A small contrastive image-text model, trained from scratch: text encoder norm layernorm, batches of 256.
Rows from block 7 of the image encoder of a small contrastive image-text model, named by matrix and row number. Rows with one number belong to one channel. Each number is 500 + 50 x the weight over its row's rms, rounded and kept within 0 to 999. All counts start at 0. Numbers have three digits each. After the name is the row's rms in percent of the matrix's.
After each channel's rows are labels from the 100 images, of 14848, where the channel reaches its highest value: "responds to" is what is common among them; "patch colour" is the nearest of a few named colours to the mean colour under the peak. Only what is clearly more common there than usual is listed. The data: simulated telescope pictures of galaxies.
# convs0: first 3x3 conv (encoder.blocks.7.convs.0.weight, 144x144x3x3, each kernel summed), inputs 0-143
# convs1: second 3x3 conv (encoder.blocks.7.convs.1.weight, 144x144x3x3, transposed, each kernel summed), outputs 0-143

convs0.130 112:473650455471599460548485582501460581562428439482436410404500472440563409511484477481521546399468488497463574511495520469509461425506483488493433483433493455481446486572548494442466517553520531537462426471466499453496503503471526604548604548480442489503546462494540440609444536484444510528427511550445496410501488517446487454527422462471538484512560499446493364479524580499520585577423550605526475475589508535503491470502522473465462
convs1.130 124:451571493541453533472508611547435526532547609424433496431509543428435500520487482525606463435544494532514565542585525590452454520512498507490483526501536503517439490540503514572543584500533533467534455523516550442484521396527488555492481502492563556552474445542560458532514503551513440552596525452570502439471536469452480448567548538414543526474509484527487338531429499476562595495492540633520487485530492640618507462521536495511455
responds to: many-armed spiral; winding: anticlockwise outward; winding: clockwise outward
patch colour: brown

convs0.138 086:674483570525502459533501451573513455545524453453556534500521417517524507497470384656542580433495523511483519531479496492468477525600547510463491561528466418537529594446466569592476515553486532534469435514502450588535567530491534502529479491525508525509499516548470463467446513460565569511498457447552508504517610500543481502427516562568492562493458473503424513642427534520397498481452492459502542478401523478571518612552481442503480
convs1.138 090:511464464387576527499543487509513465443453512537550464560498494448425440439493475441456542501481497448396436403492520494430507518490466539511509517522341536480489574612528476442514458550435387487500497431505559448425475551443484439530500493442442476517500563485444500501560497514542484431574566509527536437498464421436546444436496496528386425567504500530519596385548444459458475437505495456470562521474462486466478551479491511357547
responds to: bright star with spikes; two-armed spiral; lensed arc
patch colour: brown; grey

convs0.129 093:434574444449475455508547475537543622449468610474467513528513470571483417464360476528511534495473438494563516503497474484488363428430429482574520514444493487577493463494515527445534542453599423461440489495452455562466524503574525415496490533498436494509549433472526385502528505420435372502411448485493497526502468478565446536472488472395499482470509487516564410502447508446503459469457593558487550520426554470532446537553470558467490
convs1.129 094:449501486466503535484547507516507548523524635552502498504470483479539492537428427525465525492511509514455507441470471551369456502544566470492387481483480531449508507499483527494568554473438604541500493499552479643472608566516543505540531501477535493472654597547539435459490454547478405513435517584554480528440463611551390491553456500443466535526452554567496388489472476479440505521516510583527545482486440453540544522545584462566443
responds to: edge-on disc
patch colour: brown

convs0.131 119:441522517510534548515508554441526545456385488542472559476462594492480461451523530429515331468501484541447575474463563498569559559509463513480531559551494437408490528494563517499622505430505476530503389574516429466522415519579518576569460423478456483480495561530401513510519489520493461531587438393526621535527379502472484478495552529482357501477547516469491500488547513469454556522507562542498441517536510591504514510494538493477498
convs1.131 105:505533494514453473542475468467399565483550486444454440470473463543545452485463443476536521508462497551528502645550524501482482505498543551533461529522476490509511466482546519534423415515586614472458575505576513457479458529359521480491483639546453538555506423537554452530419527392454369422459516484553484494515592564477503474510478539471494504531472502558473425528474434541594539507455493520415536485428492480539588557448608483579446
responds to: many-armed spiral; winding: clockwise outward; winding: anticlockwise outward
patch colour: brown; grey

convs0.103 141:485483478506505490467436452475440530512546466487582486663499514539491463491491417465470527539447573478469501477503536466437460502476469465546503506584513547460531389499483502448459530552465489453522499661458577516407477498478568507494566436501461531513548444540514525454456499411479466468565466694462460516527397471443453513455626442485532517580473563478429445429435390498529513432436471420514514471471458516497466479457503513498482
convs1.103 137:497454478538453447487531515509420396544505451522506528679517519491586555497516460507565559502536498508525500472510462418421542471455516484501494445483500475461524447494445487522567502462493510478486451746539498511501590431512513560446498512519518534614536488538475496502501562502495571552430439500488446483454478486450460516542572479499534550522518493533457366475386432528475616503454546476504567467503596492483463485546560551540529
responds to: round elliptical
patch colour: brown

convs0.8 087:547539470483513555606534543519583594527544540507456394432506420437454383545479465451550471534477476452441488502519550599512548557506471473490550471485511442392500542458431456548445481482552555448505526327527482491480429518480448599438598507489479460470476602447436424569519473411508479530519494491479528454580425545530463563499459518507507459478539505555553475474540470494543587490498525616538453466490450470412485525505523444548489
convs1.8 089:600513497457427496466603468516528601500486603491500477441488502530510450583494447517555577403491491455482487560608541621451462471509517528525498479488459504463526451525516509563556540545561473566441472547479475495507569479408530463503493461609584522480464460523488513501503498546489506510485522511518396405488504398473460392541486526388522506531498450494480570460405373509546539540435508599533517458465448550468558575555425440508426
responds to: many-armed spiral; winding: clockwise outward; winding: anticlockwise outward
patch colour: brown

convs0.21 076:500471570472449569386440462514515467604508548495502515461499594450491649484520499492422508427421532479512435516456511485449484507555560516521429555468538562498572561452534462454446509462530486449465567503514513512530557503520477448434398501493488462505544462448438503523582586438590487424518495480549533517506587435440483521488494416559539512417542347428446530555448393473499458517468453463507527463492534463542455461500580574489594
convs1.21 089:419405531520505586496455458476578420527549456568538664495564535502481526562544452472510547536485430543492541561448536498532415543527466566487433491476399521502514472512473424514422527522571431525524538514537528444483530535430398498515474513531481569485445530544534471438472489490627453501574473496595459547509511490549442541592553516469531509489499461484550436521480501571515521433516521413571602451629477464599489530494433526464549
responds to: two-armed spiral; winding: anticlockwise outward; winding: clockwise outward
patch colour: brown

convs0.19 102:604511470456550478562509469540508557441554549545473491508573487544484531500513498569534427481520484456527624470487458527526415586459496543485426579498537513562489465464517518562585463559565509475455548547540417443463487521502551462514558484547546520534505543579342477453467487526522496483562395425517562538443639505465526539561520569607487540464502485527606471559462571460488500511451613532484573484525528518468600544490454543573493
convs1.19 089:516430463491502544505539563519490520467536552462505527499487469477458472435497563455472588400532437459471426403464472483542465464561480497499465545522447576547504471593516497463523515503465499602495398511550482509461459454430513460481472430477444419432476513344544489505543511513530541434605564501418493446483475468468552509323485539496430489551519485498437553503424384410506505492533508553535558539572470561369466465497494539437503
responds to: bright star with spikes; winding: anticlockwise outward; many-armed spiral
patch colour: brown; grey

convs0.108 100:435441431485510472491519547443560446518477553564450577487450476510602504518490456496504439451526540499585447452522403511544553378548494481574501477539477452359501526417444486504483489533529452520543386530493530493502516589551495447572524511500480499462512508441455377584492487487554472473561410537536518469531442584546544466568473530547447423425549476549524528393428497456530537501515515518522446563617504460569505523585442517597487
convs1.108 090:489427473563459500545538518483434559499374491492403476446509503611550514511521366469605495531535508451509471592554479533515362545475500508490435492540569489419468485530476541475523436560541491454499582474584491489532503605467554453404470563564527565493529458552513466548436462523472405502509471443557536482474558557555462490586475511508500517557515501501513456513506510545579493523454490463482481333446507405559560529557500495502424
responds to: two-armed spiral; flattened elliptical
patch colour: brown

convs0.93 122:453467480558484471434460547518507483530496437416492482452504543483596429521476649498491567440600503528472496519545455525478587493478450534397622422547495492488533458466418556506477409439469540628527428424496458435474503507541514529533496496481495478510449472557495618490515507461535564489520524493557491453479562734483425466466493509497599440511475480504450454446522465480510470439481519488535516523423463520522515579477496496488501
convs1.93 122:481571457456524465568436521491527504554569416468569430482548519513475525524527632527517447549465522471480436493490536516494524505501491552470653577605472574489497521589425483475479388484514514496506466535552509444485471447577486516500441504470490518487391479511486610547449455435415517501491495496492561449481503461465726454541474515522467455479478478511427528495544505525457451519518470470490452560443489490469497587531445442507633
responds to: ring galaxy
patch colour: brown

convs0.54 124:370565539513474519518500452543477537485432531510486500472541475489463478422497528356443438563544462511519599484519484567531501477510492497515505537537479443435483549433455492450526449538474545461504525584553486553561514508518518569544475513502418486423537486478426501494561514515506446575534459523447443493524402584445559565520596519455271489457589466438491512433576563471438505421558503575513585525502482493451537468483539556486495
convs1.54 117:460516547531489481536507438465429545560528468469485512471575531620563538519436507505586481621459529574498523648545555533620510451474489446479443465480575495461490532500525521507451458519581588515496604453485526434499514564370477459521493593527520534504460486514536473475436503500494489472474522490574466508480472569482542570601463509492507531491487446447568477551490537622627548549535529518528513450452454433583531517471612444537464
responds to: round elliptical
patch colour: brown

convs0.120 101:553509399424585460583507442519527569528505522472546463433506507540503465562492535499475425500533450496510482471466444590549483510531479449428447458483541506474484563465399480504538497444549560519549467345521441508455449528453443433499515520560521484458455532532543452445512424523543526485451478480467598472556543472534375474488481423503521554416519478465540490514560491586453386560495544648464478423467602494522446490599492465578462
convs1.120 103:505389445479461468454594515508529611465490562529533385438455529511504464467466465512567537546526444503499422489526470539552433535461482513531432512500455501520470537512420504486466497496528445587423437426467459497525490568403459459446616496529525551492435517517519489526501476518528569445553483487464547472481443519482446466574467462513428452582398544465502624524614502582539438491530506625520542438554550652469570509513477475477489
responds to: many-armed spiral; winding: anticlockwise outward
patch colour: brown; grey

convs0.22 118:556361518517510472525542443541457523510540466494635489637496474470402510556509548495478554525408544540446430450498492474503469479536500487495520493504487604574485590446469504504445483517459489517575495549525599438444466525486490392467538458519506517484490543548611481477415443499414530474518486652513566436481523419526444496529572452443592525495494537577507566513565564517538414436465471441502451455455502504513533490567555442494462
convs1.22 117:470405476502533441436473459500490486468533489383522511712452551570506462490518509437458430513528488454420427458495513480483510441476455506457462491475495458538450600501465500499491457472469518509553557603517514407541500509474447552462490485491463509502491511576497477376487456453503481507532467517482534471518442543566498483503548519392537509517478490512377601526565602548435609540356517501466515463506598485417519459471463558477538
responds to: lensed arc; bright star with spikes
patch colour: brown

convs0.114 101:482478472478486574489494447502470524453566511506674498634511477455460508501522487458461556488438511460468458465497435452497469442483534493519484457493504515521464436553489483548485492422480542484497472681429476596456518440499476378454493445463500459526567446548472459491479556456451478483429479623480432559508530442471387493430568450452583546592428531465491488459447428526542443420421389510503513439476518490456496478487477518526468
convs1.114 114:440433495479523508508528470451406450551490506566564461738518515561510519492435494504564554508510468562517455496449500524525545514466543476554509498478550494483505552533457501498460560523573453516470487747471478574454499525424479444531508467469483487603598487551488482483532551544539514530502458572479512463506479487459442562541553472475504490479501476560491475468513531574458499512461590452425499482521559380497497438506561583497479
responds to: bright star with spikes; round elliptical
patch colour: brown

convs0.11 077:469467458391514503522550533501549556527486516498617362463506476518430484475476450537483420490519501436458578411495497443574454487542413429551507511415490495455490543549522602500520553447407438458526583428501460535475400587474529534469546504464493489495454509487542424501442496552435591516442455475492537508515493469503437508484504445391422472494508610434546553439499522571449395554506408525526416443528578470508509512494449450457478
convs1.11 074:543449454503543548549498515558612550549459596419423501464559440569472435541438418496516481389498509455546402545538494497521427504377494464463507483486564518431406494456492510517513499580511447503528458477541460511482500457479461495472541521523500487547449426564484466481481464473494511446562566402523587416580518499448473484550468522545468497553441525511451549446600579449406594481469571540538497452462490497462568430459436519638472
responds to: many-armed spiral; bright star with spikes; winding: anticlockwise outward; winding: clockwise outward
patch colour: brown

convs0.122 079:458579586529540530470373484447530501528545559562503574454526459501623514477457408522536529526393525479590480431517587496544575490503528544491447551543475463432602456497420427513505425450458489433498482473521510525483545502455449312455428504435444512517553499374514528596520526473559458476467446471528510531518480590433443490465440531465497479507462522489430520540492468552509463469452463447500481424450444448549558562482508510492473
convs1.122 088:480492410502468539522462472520605435512565552503499563461507491600435536432478494464575491518581577500395481532450514433619393460470455537467476471488524480557487529528544505535478491443472413529551525545456534534373552515557510423498448463457526489428449457436463447448471453517437541516488438455530462581432512574544454490542557547445474542460465487505532432548517449540394434425514512487489502489424451512560445572493386451406439
responds to: two-armed spiral; winding: clockwise outward; winding: anticlockwise outward
patch colour: brown

convs0.101 107:479510531503542495459663569492458483442508457487538467442510591610528479498565441513531509680542529591465502543477545567486495439559472543524512431634429472490488486456433401479436482435426526515523479441562489435488387491433460461551524513496426469526523484515515541561451493500499470544467463517504515493521539466474508463502441524486461519482543553479463507559516569446432539567475528574484484463435448434456400643506510464517459
convs1.101 107:482456472521503551467560444512335470487435473558446494458579513485487551517512431507453490455467473547438501583493496479510603527453481538581441517643534513475506505505499461509563503531461468535510523494521498443522486481642498489560556410515512493530465499472524432527515428438501516538585585440528519502612505453472448551549544491517507525567439523530482522524485495472499507426508448530517535355419442495491517676438470451595569
responds to: irregular
patch colour: brown

convs0.13 133:412535478464543456492426499510422487539513472488448526439506495466552459478548512545459456454497500517403658491514535523464486501460501493477453420455459467484458526529648547478474477522539513486459439518483597439458532472461486645486533476473462487514511449436496529617440495480474518475560520555492501406473473635449551479420486453484553469583553487433507427535490536520496523540403483535475549584628508478568489393473511482456401
convs1.13 132:516520500561493494516462592548398409517535478502537448435585524421494510568466512522562556497544495562489490540440460528481503514519511481422569464459537419588515421549567505552551591506504577494554435532495448463515488492523523451476487508599499578563457453511537544474499536521449560527595558522541483494513519422448523511551509467518567484550445482541500449453419527408595636539468460497599597485549439577556605475583439446531530
responds to: merging pair; small
patch colour: brown

convs0.45 087:466415543466511523510440490441488515463474454528531435509499468476415460472583523511471464464439438541465471340516524495519535485424482535514571532555460424450500464436453472511475533477458436441498419576476509515459419537454490481526503401516478498453465538527373549493459491460546449524608429465521460536532492466527738511465568490377461451507518496429537451448556456495436515579463486468482465499571494458513521506468497479575486
convs1.45 088:605525486536496475402467465470551478560538495554461534507432535430575529502556534495524549521539536520507539551419527447510499430509538528510578518439532475442454516499518499525502491513494519548549526432505537533526499501505467536538496641444535458455485553573508502564512553555508509509420549479407514511489450406532266498394458479593489541452430482532497564539531503572454543474512547499536514504484475475383498431567358489456452
responds to: star cluster
patch colour: brown

convs0.58 109:463471430636425503439503504517477442474499489449457468509518615430474523491457729497484606473594465552449490430456509527433574489484546507470615471449521424505518523450538558469508479503469535470474508506487534528530504541556481454548501482483505464475487436470515603515491507487531561471522576544496423546450493668538459439554523486412486504502444503534531449425523483542494519443467517443515543533407405481523538459510526466523476
convs1.58 102:495579503494573460527462459531469500551542449498525545487432478495480518452397642460477471505464506428532554506486544489522635557529521395535663548430397520492517438528474500497461509551511490527553503519461523426542534491553463587530490514494532485450486438494526541540462512433441522483396524494443444463457507403494552537462456458471504513505476524562479444510471367559508470524592483488514491615513421456515549393514444403435534
responds to: ring galaxy
patch colour: brown

convs0.134 114:574535509469513551528514509520554570539476598517432389489517472496504493503480484536437560410522503495517429468515457440542469512480555497538479555425499514594453552570461508525456449537587425580515491443457472451506533478524430447437489447530550492510421482490626491604509497519482443486406584467497606448548581449564444520571491513409592440392483473508426499596554512583456456461484563599471543477521449445468519549476493516534454
convs1.134 139:453529505482522514485513495480537611484381536496457523393402446527589479423440467447461476590517501491517539486482527457481485507492494499443494513522431445485453511452517503501505469529498482479572436380500510452466543527350456524483511549435523447506448499503445447482480490437540427512477476416521546410479510447519423462492495470394437524458452489539526520380524436597555624526453528598505450492594558538470410431428544483476439
responds to: many-armed spiral; bright star with spikes; winding: anticlockwise outward; winding: clockwise outward
patch colour: brown; grey

convs0.3 099:509457493450470598431461426469492519521450453491414486483470474519474468464496470400530493572506518469615477541514436492461447547499557494451489605592504504478446432425470395495505447448526505535502505500475419407606455482505548497462479575499514498478467479483492450454533637596549453507487520409462460497482491425329438545499552450587467517483447504488529586473435513554447457474567435497478494467538444534423493529519496575543590
convs1.3 107:490473429435492569489510460536483415511550477616459465520446484498505484500501457498556535557516511528459515495492462458603520538555469465466429475456508516513485499570514474477480562483567474509485512594507508419527539579545459549446597429490521535502500548530517529472507525565588467509591551566459518562482506572451493512616586450581521559526538490482581452571424407575544475551741508513517582487535484474529464542507452551463536
responds to: barred spiral; winding: clockwise outward; tilted; winding: anticlockwise outward
patch colour: brown

convs0.0 123:434591515461634476429514501412417523509454559531433447405477463467471502468473478487491483500466488473394671499492590560417425457488544435516451468507476530422466563520609525439453524513533506524482535503448560414479483505482536625527518507432532463488464513412524488508459536520419520497465524522468536428480499474442506478504444511456511477566527550417434404519547598491502525505477483547458528473611497432512433450446575484467487
convs1.0 107:494581480506458473446482524509429528501496543421481550453512524408430489583499570509522493478527473563512529577495539517479488551530490418436490502494561475567481433438621533495527540514526548473517391415408537417408476513412515495534490495570497577571441438465481450514457454577501504540584479482501448447519458458496436475526554539477563501525457519538506450482485520368542647531485499486535458511622538548578583431579459441539438
responds to: merging pair
patch colour: brown

convs0.60 076:478431529484476549511477428478541500479434467449526463428502556510526547461528447489514445567418523406525473388556589527583450548439488487492504447516463367445490496533494514505487485532549437475512477512473505493488447547514478381439450404452443490536474517433517470474588473497556414517620389507484480469492432516485594482431508463507383402474454457481468454430444488475487512544492551471509478511419480501605621439539446568550541
convs1.60 064:481445568635549441488513492480501405528498542448545585480511474481529468536551541435473472477465503561454509521361543453423520361483534532489478484445533473522416473456504530454504438464442560463544452463492492587444498497447488526546489592439528539455395480454477534491517522539546508509460529491587507597434362459487410518513583545435528533416554508528550530562519467547570530497533457502489457431514399421495490516461512455490396
responds to: two-armed spiral; winding: clockwise outward; winding: anticlockwise outward
patch colour: brown; grey

convs0.126 088:549498564549458474520497645481520452577470533518492521473508508615544444525538408492559445632545483512489572471467523494531463589571382572489521477695476444465464555496466505465497438511447542481471546435570503528523516480500477571601421482555460493570539464436481595544435537456435522475500453457512493443523475525436508473509465588470478536512539524478456539524467489506408524443429494482445434542450542453495559563519500527482436
convs1.126 099:543524439472478525369465456553425461489540576531447486467515458540524496545464448577509545508495470480511519473499582543423496564439510575566465506639443526580493484545529452549390429523539433566540508466547481521342501442572503459524406491510506486497433492507448513559452482452527480422574563452508500519445514525433478478508533460443481478546425489515493472542449494547480569516534465416512534492453403493452473656543394474509548
responds to: irregular
patch colour: brown; grey

convs0.51 094:506498461480519542485444546470474517466438403485451451447440481421503469457555483460405490400531502520410489551587451538493483436489488446504475521475454409410531417461552510478516483513442442399470448520445496480571493457535495482491450599437482490530565451508500425475541438469520578461675494477480502531479542456441560528460483449518511518534559433483421399517509407483638554422473482510509448504468512644491478487459438474492507
convs1.51 103:541491498497550498543488486445413509476491523549499518480489466434563534563567495492543565461505503561499494477466530414417536505473551486454509505431437538538480498561527534502547533567447590509453595325536486496407524526587487583499456625484526530421479524489526511529519509492553566523552538474559453511455501473466552561502451461597542533608515494504413513534499553578532528490369541564553552528547388547428452472557436468561587
responds to: star cluster
patch colour: brown

convs0.121 102:486457467499533501543666485480580471492528508526440502425438468410454469535431496445489534463480504509439428511520462510466461530547448459411529540438529451395496497461468541550489538475513448462453524406523474519466470499533527471433661472475429476470469473562523497482531490449478473450481497464588508482478431448453472455557431511541513527425481648434501485478490468537521461485482606713546523504442516562498463478485440446488483
convs1.121 095:508419479524466448443510437492493676535588620427470488460491522475503512535490556561496494504563453537486485441492521564418489495420528528505573490489458518528481520487387465514443472509400454474450492504403473438536483561478504420475554444495486521485403544494503520454531471516528464531512449518499520536502508510511485451475529467500499427569481503516500465495431497535480631512483452612548481587517449714471438481510550415497412
responds to: many-armed spiral; winding: anticlockwise outward; winding: clockwise outward
patch colour: brown; grey

convs0.75 088:438482472516529461436467575461431471413519548456517505426520495517538450499581497469592477495578487508497408430492569578512548384429505534556483486424506472505495532448471508484605500437468609408538523429525619550503454496448521413412494520526483505520485551516542464474483413537473430539547478492498582403592475586568499534488503533472559442468489535498465478464529585529529400488431409467486472421418540447580460553541476475504484
convs1.75 085:473523477479376425556477522520446482567587502565447491502496491514436554437431445524475546484542479407454571536490519555491513473478465498519507491533587509501480519482571506469546509499547409486540530524510479552503477575562491507619442536424485416490587528564472528548553557495527543502463514483388497498473497523470475489533429557486423445559373465514439571571585504447472538457362447452436532448520587454442648525564484468510470
responds to: lensed arc
patch colour: brown

convs0.119 117:497481460511473472428513532461567509412477493470513551545494483587501485505548526452494390551541460591506481448476448491451417547555459485517519503554578441431503554511454529586559518565492492398538513556477472512445468519520505527607559472423464505585441483504383517467548446492524568514580444532505530525447567468477511518421481448516300413455567464491543540421512465473423611517561552485495540507576542508497580524535465556520512
convs1.119 115:500529531525547431524486456441457496514485513509494509519564456610635441471480475545504543570474492567475490593508545505656466501482534440514464478586522440550471486480487478493499518529511544478511614423588520534535460532414519411477418635537438537517460487507513455526500523501502440442459481434574472474543522573517456520540483565514490520459475485492487466577534580620649490584606455471479481485481469457589528492491553543548439
responds to: round elliptical
patch colour: brown

convs0.85 115:493445484492473472454491454544479481393494539479513429568495507579422414483520494432526435480424528494404452490487508536486464431462506463480515431473512366405545408448488492560608417464450480481520445513576438454545442396458437406464477480518509525529580551462465504462467525513475493435533421450476533413525462544483512531594474499535446465541528501447489570453527602434440444453508564560477516463423524541561448500478509450623453
convs1.85 124:488548536470469460439518520553457521470493479504429535528449538564616514545511503492468522555553534487538529484444581450501477493457491544454528485605437494513518500553532494514559564503500604481483516373465556541504488630457507526531452557483487483476462476487507523534538449499503551469489553473525459587498496509469430508447564554416479567457442456515638584496509506516603502567498484503493491513537489556299673545479562557474446
responds to: lensed arc
patch colour: brown

convs0.56 088:455553438562526461413518514473497415485465488470441480454533431421424474407561536545529513466482483513592532486523552434467480531409533436505475529452493439455473562501548501497380501531491509507510519449476516462516449453512500503517415526391487432452469397376448582565449507445528477516512402480447563375490496429468531575470517477433431456538492562457488420446461524550481550548485435486517475496531510383448414409491463527480580
convs1.56 083:554519576522558597520566559390504528499415367534470558473478493456422452601472467485439480445524483559488532527476485452598491520483492488447401547549436520431478501564531485411528511533510438540489554542489555390461526482406500503478494471474428424556376535374527534486533445508599432412540546513577476472510487480446467548461617501455556540491519518526471526479461600488518581511479503476510495483543481537514577495494484554473543
responds to: two-armed spiral; winding: anticlockwise outward; winding: clockwise outward
patch colour: brown; grey

convs0.24 134:573510488457474434432553513497470471467525423534407420470485499482481490465486482454482416393496484510459486545676469468470498536497454492456490485418470501488557431492470495512497440476492525524483532559514474524498451493467479503515469608441518493537458414505488420494504487462495593538651455417532424476467503496450549503511510553539550549471579519450430448488464389476607572457498499506521436532491556716506499554501516438516484
convs1.24 131:532474540471543492519481503553425510521501504577503513464546423436590534489601474523550537426451528546497481495516510505429538542572520487478498481493483581577525490503508487483548460513456558581475606323510517504436499456580508574530421564479520493398514551549535464495523536514473574519597533425515462497458501508464546494514402454641505491557549517506430529514455465594451529422382509533527524496519382526495444497499429463560600
responds to: star cluster
patch colour: brown

convs0.88 095:502496504458557440439618549466473509541458594520449446465493483571494444524382533497488481480522496546541531485430563538509579488468492497556571433471491418577533469537491475521656541492517526474492478466484476662488468395484467456486502391464484491487597464489475497503512444529486525488365489424502480608484507575507405483408492496501552400462438523523522480538580466494443456486477488452471486515404494459481480578494438471420532
convs1.88 099:511563449537564453491544497472504549596541548539481496454498453540446476602494502505548563467527456514496501474466531513456542534503542426570531513474530528465452517499478539496546524463511638536549496463584544714487501579586511465548522507538506519479684529578556527466437445495472440478407534574564474490514549453466401468567433475481560509526490513548481463509528484431497410512515529500478565477511374489548489480481467534552435
responds to: edge-on disc
patch colour: brown

convs0.74 118:422546463432554503420577452500487486545537472480599492480497499571553564469476479595411471452524530511432587413516492500502526371500473485528547385487514500411548503405585563425490435393521517548496530495515530541513500498507534642501486540543461503546502523455444528573522526493491525453491402619460500531481410518525444493529389471541391480580506496488502519452485450507397523477510484547485440532550575484504431520530424523517510
convs1.74 110:512534507611471525579514496440437553507445426465440484476600510533486448609521527486549444564453511542573517639575541573508548482426471474509522532468624517443478482512514500469551487494506565490456511495515503507491482433484531379519476508543448538582514475510429510507459450525486429482510460494536550543576445556450631449571492564534510486580537508492436538544523571486595504537514482459396508545481516500575585475568627503552431
responds to: lensed arc
patch colour: brown

convs0.72 080:547434579484491487527485447516480446409453557489450543473487547590513553497475486514560495449546485466570477472535381515474463480587485588474493559548514485596592484405433519502455445516513489586508543471582390451466500496496470515534492507440540455502518441453480518475517444450539460576445532483535476469494586587567479534592477518511540503483596513474491403465436411389455490435413481389498606480445508473507436561439495426489442
convs1.72 085:469477599410525504554459520507683492540398606433568682539450471548489580532516544504520459588508464452392519472456573500501519511596498596477458511562441513494591490518470490479491544465484468415592486492537547511560514510573522495531500435504495512522522526448540483486419477439473447569534506483486440588476498519580543423566474508523490475467575483539457525498465551495505500476550502476533445532523474550493425584553542454493479
responds to: two-armed spiral; winding: clockwise outward; winding: anticlockwise outward
patch colour: brown; grey

convs0.98 121:444411488496577495453533471437481481482445469460607482400572509492473455480520531479426469430437465555481449473505509536553484560458479481465422451518514494535515612527543523531517481519517503508643496412522505528473394503453490408458483438451474482475418657503558428473484458440483517503568493497464623412576430444557457494477486503483587477461482509564531495493611584497533412493544451475538459406458534469506541538521483442544538
convs1.98 117:524401477486506387532512416485516542509479543535520512456482504520460487482458490509543521477568577495547443568520492483532481579447495482473462454419498523526475535510584535516479446506522430534478546406555509506527490522442523467475497540507523490508462542558493509496589553500520533492550526524434522457515575492605437580416535474483555479499429499529446709510666551517499425484349496458515512441514619559471595476565444492511472
responds to: lensed arc
patch colour: brown

convs0.69 125:584432483520517483473471447530532489602519485582488479446556517523578508604383451540485552385516503524504435465514546525509427486565431437506469504518509553591503536579508485482460454592474473529473581490500546485512464529565486489537520502443691423516514520454518496468500493456438435458484644483541566450499556452439505496550497483401576528497518589572508467591495378528498472495527448520532433440439488533526451510527528466508494
convs1.69 157:442532484439525497509519503416593501444418517512497495446503393439410477408537472416432436455472466440433539509475456517534431408518489465485440518530453353430563490444526485451539476439461469441514567501448520503487499370522512559495519472491416432536553528452412445431491557453494475535561407472441457456456395562573562496423473504493432452463513476491469520466523524465426609447450461524505467476531448541526486500494560488421533
responds to: bright star with spikes; two-armed spiral; winding: clockwise outward; many-armed spiral
patch colour: brown; grey